A small class-conditioned image diffusion model, trained from scratch: activation silu, batches of 512.
Rows from block 7, named by matrix and row number. Rows with one number belong to one channel. Each number is 500 + 50 x the weight over its row's rms, rounded and kept within 0 to 999. All counts start at 0. Numbers have three digits each. After the name is the row's rms in percent of the matrix's.
# convs0: first 3x3 conv (model.mid.1.convs.0.weight, 96x96x3x3), inputs 12-23, a 3x3 kernel for each
# convs1: second 3x3 conv (model.mid.1.convs.1.weight, 96x96x3x3, transposed), outputs 12-23, a 3x3 kernel for each
convs0.15 096:495536535480523517510454496533529516353537468487550553475438396449450589500458556482534565436429491492460347417508508496490550567492488495447497530566554550554463522548547545490483450477648525568512545437592512489483468394524624461499506450593533515503503459484471524412515515448477468539568384589385501471530459371505521448
convs1.15 099:503526529560422560498539506503469432483558531600488475503509479463489515473552537474450552548462472500634475496459481434502390522421575457426562550463515510565505437596533530516503517531533503523487501485463431481537475444471497491468508476614496449479491448439376435485449511530452464484499467573530503509502474488527538498
convs0.16 117:493451475413540567557509512459516447485441508458480510469468539553497587527446444570510460279599529519541467474614480435509495483537479447451536542656445569500514460577432464380505524504518477537580509537452490497510517516472456487470508495503505480487514468471517474496521512527422484605413491517452429483556430566451579507
convs1.16 120:482517462514487548609437469489538467563531475559482496497499558481476477530459460487576472429548665541514280472467539575501315529623392526462498449437503500420562510529462486475414485544423495515449535404497538513354451508471510585452485454493538440460472471517540556515520493518385509532536546401518504527424576479493399512
convs0.17 097:448445433498626488503521514628508381516456557539506442551484558467439516506477481481438517471493514436521344524499557579553491519556458455464472470496455464510547509584576421499575497549451515560443438487493528482503550472467576461546520597527473499450460500474460451527517486536465482494467490499545546423568472496553563546
convs1.17 090:534455579529413423583597512515458529507621482516515554538551481517610410499518498495499520523440589488499544503497566476591493514478509483496471526471609526484363600581493488473478556467509437487508523437520573510459434428507513570446519511603491517512521538492518557601499501486449474461551506487490560514520513525476583481
convs0.18 105:490541500431514531575532585538436482525552597677535551479529577563447511477503473510421508507482415459504565471577588585534546415557493523536490453590431518462542503567498527518530406454490477437562506495494465583520439560553479466520659534615469485489529441422519535547505529562483580548540424504538553549514426563530455500
convs1.18 117:503554616553508582477464485559507555511502443439424521566453488513561487501418476473445457451511533537464374487549488509496521497568395489585451528421543561346413536602487513514576422495354514546517437483466504485435513512703521507542610567592477516457552545540532543479508523523509453467528525569540539429417512460422402519
convs0.19 113:538485516492503546430504671514496588565445525552534478503556546490459502518416361438402491483539499516536436592484477517493463461507418544525453437461452553497566471423485532471467397516537506494495574512532481464530525551533487453514449475481498541524497503490484410371442458505469456532506513544460487485481461535520560467
convs1.19 114:584457474620456562446517481556510489491506506478634498521604430491552472505442540533521631487526430511482545601446351572540507485594545434441504474520549567508463468520475464557554570531513489428452467468544500522498570469394504506464503532494434461570476552535480441525439506454536498478410611440477428514496534529543512571
convs0.20 099:532424540431517483502492464475480506512553472566521420592537503560502502475562518370521480513567533540522558535512454463543576504545522519422484423464457512483539427538523476434540414596507522540517461532533441576515574565516577419463480505500433491436560486467535463418447600470606472498491488441450522415485529479501530507
convs1.20 095:567519547581432506489556492548536538491444530477498430538417503463481578528493489480555517477488456528538534491494446539432568433576574492517556568514543435542353447509514490451521551463455418471505437452558512480488484472506581458437452508481575568454502520455496508483487509547606452503453556490443543531493456538544505374
convs0.21 092:528571436497535569449417587514474439566540436515542471441562488472490546464537478473561571512566471542499510533508475553514490540569483501534519547510407563448462520484472457467470599561422472470468384539492476434520526495422467466555518508483557420481454511489520391406558494472447537572540462489505496522622477530483479534
convs1.21 093:406538490482427495444425375612475505559455496492502446554522445686452393473493556599445474451472425487561591622462509424534448464573523484519416529534433552494463476497503509507533430545483579508508519542545425544585440492456465522551523459554479573479552477498590446547538469479461468578484467490514512482508457481451485505
convs0.22 097:521534504499486466491561558509468498482529532481561487602689579548491518473505420514360527527535569531523502514687489474562534523637497496534475544561523462455472451443424487522550514499570519450461572511503448525494539509481444462532545522458549531515415513490532465534478690592517521525501450506577521537518575522546540505
convs1.22 096:561612516489535475453445468475647528448484495529463492518499456516505476482408459470410503438455528499550425569413514589513492475490470549465493548501503479644496558609513496413486493506542492574490575468461579549539480599520436471510448535440442584480502493522465482494497406427578599565515567505495602479500484532426465470
convs0.23 083:470461507516521497507487489498498519518583403442535436469526591497540543534499454455539569457563467503462498471624527503511596454525452490458420402517525461491502552537466542478563460505481493695555541520456526496477478506497575536458508531468497468436426445372524447422503470469529482430461471532501544504527498469467557490
convs1.23 086:508418454446464383440444520540504529526545585470562519530504553484511418489488535447502475503479546465447508588495559502540435523477527499517515500535542456512540493527522457503507433416520489510518608536514521473499402527505489536541539509495594480455533497465443546532471563471503551525480504468521403448503479475537514527
convs0.24 087:512391474512527497521617481411447485454451450538459540450582556441449471499585472579575450451541475480513480536533526464505438537601462382397470467400472453339612477410467451346558411471512538457573439458462463582476419460509568559533434563462520495445444457567592484530499492442490455419507436517575494494422563516487552454
convs1.24 079:433482477556390505488529553537517541407553372541583439451539462494537481501435435493429470529564550445593480578430501485553532464440502510538448491490499506458578499382457504516559515492464442606483519485572533533381519507592486364556549420553444524447529570524586514522517621460530428487545463447508472534465423491449532492
convs0.25 108:518559414640479571469492544460427590532456558482534535527430553564557516468512524512432415461559511520471502542500527445476542477535494513454496463542322505528512572532541383487643481561402578540571482521557540468484502482428451445484492515506529468517505441495480458543536482490530485462592508426530453603608528465465500461
convs1.25 100:569500503432555489615516562553532486508464484526472460456521531550463378564546486463521422531506647534461373455530525602413417595471443543459463415546416454549568517510495482471533449553476448562493534468517545492511518483455538459452511437396529507551423515567552523471550475519475491550565458404562513572459470556508595443
convs0.26 115:483468442489508524605539453512499463536508529437477455535551568526471518481469531482555506477496476491455510550554477595490442470441494459501515484491510530435486530449516496561495519441478470578516511428518466480556507510530619523527301465531530478517435511498452420526440481505505454476440537504454500498499473529472550525
convs1.26 129:485518399486434427544568391505485433480534467510601441500443565540492466517500639448449526548546552510519535465460594493522530517459467493504556532461540531455560530540420519469521513555578505351453492547523485626510459538366457564530503435502479573556513498528484484512515582564527461480470562441522466395476542521467560573
convs0.27 107:504533463519555479498439479531395528502539487498553523555494529506446535568444493412537505512496493655427559443471505470615430526408526475530556460549445513430500564502465474420557555514465558481616533457489502572487541595503527541562553379475530522494462510449393462542459515476467466505536497572483493551498511498530456447
convs1.27 115:471459465523500541406499431468466438547513490501503424511573598500509426406538466455472508547523499535500436510572568445517448577504571485490421467491552486413443518475517498483526552518422335538555574520524572430478556457564531535484445572536587554643493502538521518465494503456453515610564516470473409577477488439446596468
convs0.28 086:466531517425536463417436441488473451448410533480489432489434551545535571494467542481541503452456516434454566551508505511501456457521474591563481417486482445556484524515641535511470536515567500457446434535474454473394399459482423465468547482434487505371425536472483536516564473514559523503584444485540530448570463452526487430
convs1.28 080:471442485539455481512470469526464477475542534485540555394471446486438457507474581405532451431478495499494486521406408386497474528507426572501532506507484458504458511549575520566587495487606487534519541454511557485511463447463487533424404564435439418487460530527451485498516478561488516454489562478592469447624484406592544430
convs0.29 093:556501432472468449482491505430520419423580568475483490478445532506462359500529506520435512488441477443425490412338554544480473497551439473496494425482578441471462430478504422501468461562516468483444590410488535541510541425610343590559493416517436519505511467568499386516525450497570534473543492532502467445607480466541492511
convs1.29 091:524530512468465442504503489481396549518527435479370524518472518593587553551492470467517462415464498582556542550521498526570579459592528554538513345509598603634386516406471578432460548503541492529514553492457527517554526492504570488588495524491528532509401571463520487457550519467541513509465406486551475504567465481488516461
convs0.30 102:534553440474472553481538417416488428472536515526484469514471553508539576456557441504511589647582539471524441555478526477485471480514459537553494557517508586503499534423417446464542478483561462493426517472429570462562513526457468496519501484443542482431472521565599403542449453428493412462429528524465455486506499425500466577
convs1.30 105:509482435387514523512463446436448485504530516534460576442465521386473534536522636560484490482481571580537524458512528510508495468487475553600505553524564468427600567540518437493549580534585383567444509443495494410490447440415431522457492494541437535411463512557497436464460449414516513479457514499523462505573445475586555464
convs0.31 097:532488436491540580451594527504449528389490514640475496553504496575485460542508502513545423598473481514545600456510487495528450509552545466558442472504510459632401546486491521472502583480515567510499549474519490428505540475488683482451593524513488530502485442591460533573432512421513483563492528476508385559474469523564486445
convs1.31 095:466493476474478469453461594456435427469503411499457486514479438470468548513499451639507471455438487505574465339468495437546450526460606506522497472543537587549432515452461495500469481501480489535473534455522524553314440576526509538442487395505464490511436547509579560573412550497432435465557545423520534529475459478522511484
convs0.32 098:451480561579450591586458467505547493530521594478463595545475495563553459470479574486476524493491574496465456438537469501612574494517463453469457446524532520613509514488614522602521507538512530529498522510460577469454496411501473502547537506413547437495525548543487436466451530462500438531445446406529501449547559446474487407
convs1.32 099:523556549417539484556532553502515508470525473516493443511529515453438522501466573480446488447504503492525502526508554525422564473441477511528535504525501491454468458518457485475466608428569584437503582524505415476510452543434488484448517521571556439470384482554505469542499483461489586515453483568521555469496450423455503511
convs0.33 089:474413591503476426462496440488465518489509446539489464637516595489527561461521548471467538461484504550499500528448572552451460489600355544477495542502511488522527515513568562516527420572554488439521440435465479459484573329492524437543515524457508460501476544502501562479541520510483553482522486533530501461446472526477538447
convs1.33 081:482575594461576515423495427482531577523506499577489518509472526452451532407553583540431484510479472540528515537532541513547486457458473501573538483501542438506481546436727566470503491440559468586468505500541505533452564566456489482402566514501549572538524446512461474616439502439446461468428458452582518440505530461476538512
convs0.34 083:483518590530581566496456502573493575446475528597428468504492499569431559598512448451494465540402455476532575487511431577508517489522446401499453415582515370470563473496476396440471443455467595550585600547394542505528524510473553446543461508478484449498316531535406524591570496464431470524516457486509618528575512512511536545
convs1.34 091:524552552478495493466529509411418594473543466525533534493499404528523436561481470417506518464465559528450555448489479459479414482494440481458627525459620565482555530505361445460433551493561503493478512459521398533507528530485499540395515484598564464591523520568562537467595483511525469575443524419494507530433490489441550591
convs0.35 094:482481484463497477506391526553496641555495497490480493412374436507427522462522473570508445499553508440515503494430499486517419532463472550558541505498501582457513475536548540493535515456508501542426497523395496482444505469453465530525525516523427510479534488580562477603454541454417526455518494465505466568583476531470546539
convs1.35 101:454595540599496481510585498520465477474529503530555512537485553426483505508592543619572578495456443470431441412545483583472482505510454495460508588565584545528542346407401502424561492595573498504558528452448478523457540469532443519614477477569507466515500513478563476544468467552529522563459494484433413427489489481449499500
convs0.36 103:507505513538561489625499551500417532513490474567538520457452502527464454434603424499524419525477504384396526518539495496450486578549523539499489458566536416439519453514520527474533618525512496423498510440456574506551457483517591485510413516511483565493497555425497391471510492526542444512458366462451473544601486499490496507
convs1.36 101:519471494530491533410456462524540463486475494526484530528471451558516534533451526558563493453529466527534528526487583483511382478456424461508542541458514510504457518517532510535551510475468466459530608533565539531504489416501513508430535555495487528568560369467504407510474574482554581583474521469461569489551531517486507503
convs0.37 087:525568615525529511497540477614565545556551550447497490598538544456456430552484556536651527437538483470467526566458516499540463530550546685563547650577495457469478547557458552585519466461448448438271434459436592551538536464459535524532495564538441486505448455516480469531501500438531485528486481463514496488469478520522478480
convs1.37 097:563503544519482475479504451448471452465474497523469443391490418522513501453538504462507460604466475579511484396494493494509529489509499595530584525462536514512572557431490515504411515541526497480466513517496517531509457468503510470513478459476444505517537511603434484539385419432469498501521491448561479369471495426494497378
convs0.38 107:484556452483435435523465576489469515524465487539551512552416586464473428471493495556544503609442480448473481503477541427514525587459437483532513459522513590516473482548580524564511479495453551453484468599462617444523509524525458503584507542560527513476448513561607402450443485549502518480465488520448489470533437537392523612
convs1.38 109:480534510450510463452492515472460488472532514457492491451437551522542649526558491493433520443587493436527495368469527544511467532518534485552479514487396357487515599606517472509556545599529489454492454476592421497507569579430466516548588485511477538512492472562523545448452459550523512429566484505508487465551493429504496427
convs0.39 082:512494457524475519481481404591485495500415510508489396436448450471480524520410453406455462608527604586599492505483461511471476449575529413488510579566497575499414514489470514606594571540529531635541460489514418364532533542497479484448443526494491545497502458434462545554419584475454545551473466546445564444508461418540516543
convs1.39 078:495504478470528471550518442527572476525491535479448577451475453468480561510474446531435456508479414549566485465549533494572499496536468505514473569485501475593494433493470568517430552501500533459518550538476540452449477556523488573474472472592479589438435423436491514606521544528421482477435479519461532466532425412488432439
convs0.40 103:542572492451519537545452442421477498462504501522507455503466530453414542486419533534483493548507499499521485493598447473491525454424520434558511430397486483469528607479478432488435560484515519523445480462548562501471478475541445532492589524538440530467464480567439551440519546402503482470507433517536506461521470521534532512
convs1.40 104:515472558528506472524433463485462494512504513518450399481517452448520492510473437496486434534532478513505521512503479489500503552469478462463495472436445494536511404493543481584601474495554451529507482574522522486493537499598494517439530509524542447492528440456552596369495465494566587479470453510485473501545480458491485392
convs0.41 106:488487415586505508509589583437364426450530710477510486503492514515439486542479450508500572552484355483490450504453438552476480461487470486465489499569468487522506444508374514458458471467456541449531503473548482553523435522465497494591569586495476454556500435507537499496457446496450451428500495451425547453521470510491559472
convs1.41 108:446474474476446545531562611470440420445498553495435593497447423517487511521461507594535549570472487500475456560507543420529425543405424474450493615489504486570510458559589567501553496505499453534454528484450430515536487461497501415405555487561509564527579511532477435453503438495587565599379493511517474475496522545453495487
convs0.42 110:453562469543475488476561408565489557583540517382592477586494478454440537527495574510474418558484435520480408467500567571526485482458502478574540461464549555533468464503511428487526498568502519592513520470510502522440564503513565511493443445508539513519482537537505506518555388539495544525453505501612561509526506519482434460
convs1.42 114:367393457587576485514505552552519489493438505502505468490421457517525487543471622493528486492484507512560491510608508548466520482466602543523512537542485479486382428461580520462454474442470581508564538434454533383615471531491482479430562455589573612574462496541559522505436570510526526525515458478501587536542507466469497441
convs0.43 101:459497520543558465702443565477497497463483539474515451551447465525483497521543467488582528576552463407395547460506462457526468520425515484511428420549550578612451489424483508482472574504529497486568534492495562498444422525524473546520557466438529451492445503556464597601447457458497490545523471519557486572473480486536495472
convs1.43 107:430400461448447527541444483410488480504547486472444509497463515447522558525485469509567372510515458556468506519533407518505450530496622511441555510499519521486452466459496537474494463484286511487526485525508469506513489535433502521463456480664463497508494538560557503544516630493544527439503482552448568453502501570458479416